{
  "arch": "unet",
  "model": "image flow-matching model",
  "dataset": "dead-leaves pictures: piles of overlapping shapes",
  "train_examples": 36250,
  "image_size": 32,
  "horizontal_flip": true,
  "conditioning": "none",
  "objective": "flow_matching",
  "cond_dim": 192,
  "logit_normal_time": true,
  "norm": "groupnorm",
  "hidden_act": "silu",
  "weight_standardization": false,
  "padding_mode": "reflect",
  "widths": [48, 96, 96],
  "blocks_per_level": 2,
  "scale_shift_norm": true,
  "attention": false,
  "upsampling": "transposed_conv",
  "init": "torch_default",
  "residual_init": "zero_last",
  "optimizer": "soap",
  "beta2": 0.99,
  "learning_rate": 0.0033,
  "beta1": 0.9,
  "shampoo_beta": 0.95,
  "eps": 1e-08,
  "precondition_frequency": 25,
  "max_precond_dim": 512,
  "merge_dims": true,
  "one_sided": false,
  "adamw_lr_other_params": 0.0017,
  "max_grad_norm": 1.0,
  "l1_shrink": 0.003,
  "max_steps": 7700,
  "batch_size": 384,
  "epochs": 81.6,
  "lr_schedule": "cosine",
  "final_lr_fraction": 0.01,
  "warmup_steps": 770,
  "weight_decay": 0.2,
  "adamw_weight_decay_other_params": 0
}
Rows from block 4 of a small image flow-matching model, named by matrix and row number. Rows with one number belong to one channel. Each number is 128 + 32 x the weight over its row's rms, rounded and kept within 0 to 255. All counts start at 0. Numbers have three digits each. After the name is the row's rms in percent of the matrix's.
Before each channel's rows are labels from the 100 images, of 14848 (inputs lightly noised), where the channel reaches its highest value: "top examples" is what is common among them; "patch colour" is the nearest of a few named colours to the mean colour under the peak. Only what is clearly more common there than usual is listed. The data: dead-leaves pictures: piles of overlapping shapes. In brackets: how many of the 100, against the usual share in percent.
# convs0: first 3x3 conv (model.mid.0.convs.0.weight, 96x96x3x3, each kernel summed), inputs 0-95
# convs1: second 3x3 conv (model.mid.0.convs.1.weight, 96x96x3x3, transposed, each kernel summed), outputs 0-95

top examples: dark (87 vs 13.7)
patch colour: black (30 vs 10.6)
convs0.8 095:121192136123167173196159134102137125141117097085120174151092114093138126129154111166094110157140172116167128129142125142125157094093146132068093168177096110113142224121127115128102095110101144194102181184159124134092124071105139162177116138135128110024111115179159131154107110157139163125
convs1.8 093:138059135148118108149109088161145124128149150118138116155199158169154122126175137158080161144125066120055105090080109088098109173070078103164111145135108102143100059123078165125094148081183115109096112089086104166119143209124111127099127091093096148152171117084138123141137122147097099152

top examples: vivid (84 vs 14.3); shaded (79 vs 50.2)
patch colour: green (27 vs 6.2)
convs0.13 110:128120091115134125124162128109129135167178120148121141152153153093168057148068161132135125107127128120140095164127111086085107136103130118139176075124166160091185224061092137090119078123060127095115122124166184124115064172142166097079130146162152116127100175132136120135111044138139103149
convs1.13 094:157160178118116168140125149155139103105130159164156116154108098147106147179086113137140136147073128109158148163128142167131131128146137136129080143122074153134087146072096108077076161097194107108146148139162052195095082123093101110171102062050100069089128124151153143169107118164165167118

top examples: dark (73 vs 13.7)
patch colour: black (55 vs 10.6)
convs0.54 124:062159118133080134142190157136127109125133058098185116119133094123246112161146141106139116159164160118156133136133138183143110139137127109117157113134151150109104127172145136138158137149129157131116106095123114096125147035100145121092116110089151151120161126176159160239064146166126107145
convs1.54 091:145110132128185104099118052108164103073102145086123146161121178150119097063119112104080173152092076123088133096117150103093145151114087087137094133077121055150083164118147091127156145150153135159134142144121167116104137102161154151099142146148093131200103064084112114080100085108077159082

top examples: vivid (57 vs 14.3)
patch colour: blue (28 vs 7.1)
convs0.74 062:145135084117087094101144113084168091116066103192117109067161071114155086135137134143132142164133117101146096088192028101127106117158081111118128148161129136091161166068119191118127114114107083116157128149183114143156136175141079147152136121113110067145129086138113158088159086098118119168
convs1.74 090:136106127137171106153106153174102094226185167110060157111126126115126045124153100132079074162088138128132118130126117130107195143144161128154127104109148145133087087145182129118092130092113136093104063137187119108086084102137120106108130168154149135130174158151062133175163131171172154130

top examples: dark (60 vs 13.7); large pieces (60 vs 33.4)
patch colour: black (35 vs 10.6)
convs0.41 102:157107096138119171127132063103121114154130084163128121080131172153197126116129085108110165096080123123159146150121110126184097138117139120112182192216130175160165133015166147151158074141109107122136093146160084092126101166193129129118119108112084151120114156133101115118144114152096169144
convs1.41 114:145119102176148105124070192101169098064092130110101184157060115077093100091107157140149120130174093107134128075145120177093181149126134106112141083129157080152106165141135108161138127125147144104142188115099158146136148060149145159116079134185148142108108173140146146143193077092077152108

top examples: dark (83 vs 13.7); textured (72 vs 40)
patch colour: brown (67 vs 30.5)
convs0.16 087:089142114147112063093133144111159134134135139108086125120164104152139016126041106113144136155130117127140103107163140161158110127168141135142128161137169124123138115133158091117152161132083116106093122136126162060105188063080113112126110120108080061147105124129024167118079137087119115161
convs1.16 094:147134185111110117146137103186084068081111145130159158170155175160130208158138090150102136115091142131130171110067154119122113130046087129149107138150075125130103111106081149143151086160159144140116131047164105170148080110147145202089147108105138152160133095102121108116088172152087100149

top examples: dark (82 vs 13.7)
patch colour: brown (62 vs 30.5)
convs0.2 082:143193145156095072157129135131103078146158107097154178163146137156172146069093121146076163137099115113210150107136115149149111114119152079130109145098143131114141255117138128151134155109084145160061117148137165140130090087131138095134117120125135115087103094153109175136122146153196074135
convs1.2 094:113143065112127158133140080118095088119114110126123132088112145135119128139101112100133128125140220104087116123105131140169110123092110145139139033174074137146103053138155136115144099114140086146096098048116071101128095124154115148177162141126155117120112107063089081148119074039091136094

top examples: shaded (82 vs 50.2); earthy (66 vs 14.4); frame (26 vs 4.7)
patch colour: brown (60 vs 30.5)
convs0.92 096:062149083170176163149121115158168117110182112090119175107147149167107072142083135123113137164147123130118121194164104128060120138136078155086124098127177142087116081157127076139149166190096124123103173104149083124125045131114129135149174135125119139138110159151107102140072154090102204135
convs1.92 096:127054107135086134140101162144094160113136107145138135099139138070123165177163192157160093155106171150109106114089152136192122139139180125072152106171110098168153101121132122104167113028168077134105081129109143130049165097161084153138148126105131138114101118130048096137149138113149123157

top examples: shaded (91 vs 50.2); size: small (66 vs 33.2); pastel (56 vs 14.6); flower (39 vs 5.2)
patch colour: grey (72 vs 21.5)
convs0.21 104:123101105188093086102171110013142115183113106108097128149129142148127129094150181104139106136158120070102138101150095152138119176119123083152123147165128110107060095137122089098164103124116111092107117206110087098148123092112149053120142131115100157115187154147115099106078110133107165066
convs1.21 094:126180116072166109113146117189124113111145122140153129113129135133133141198127088151142195069120140124151182148137109137132075067102080136094161143119147079146116170138095190148131137128124124106104077080113153152100154158181129153121125138104148067126079021084093199121113157127121147139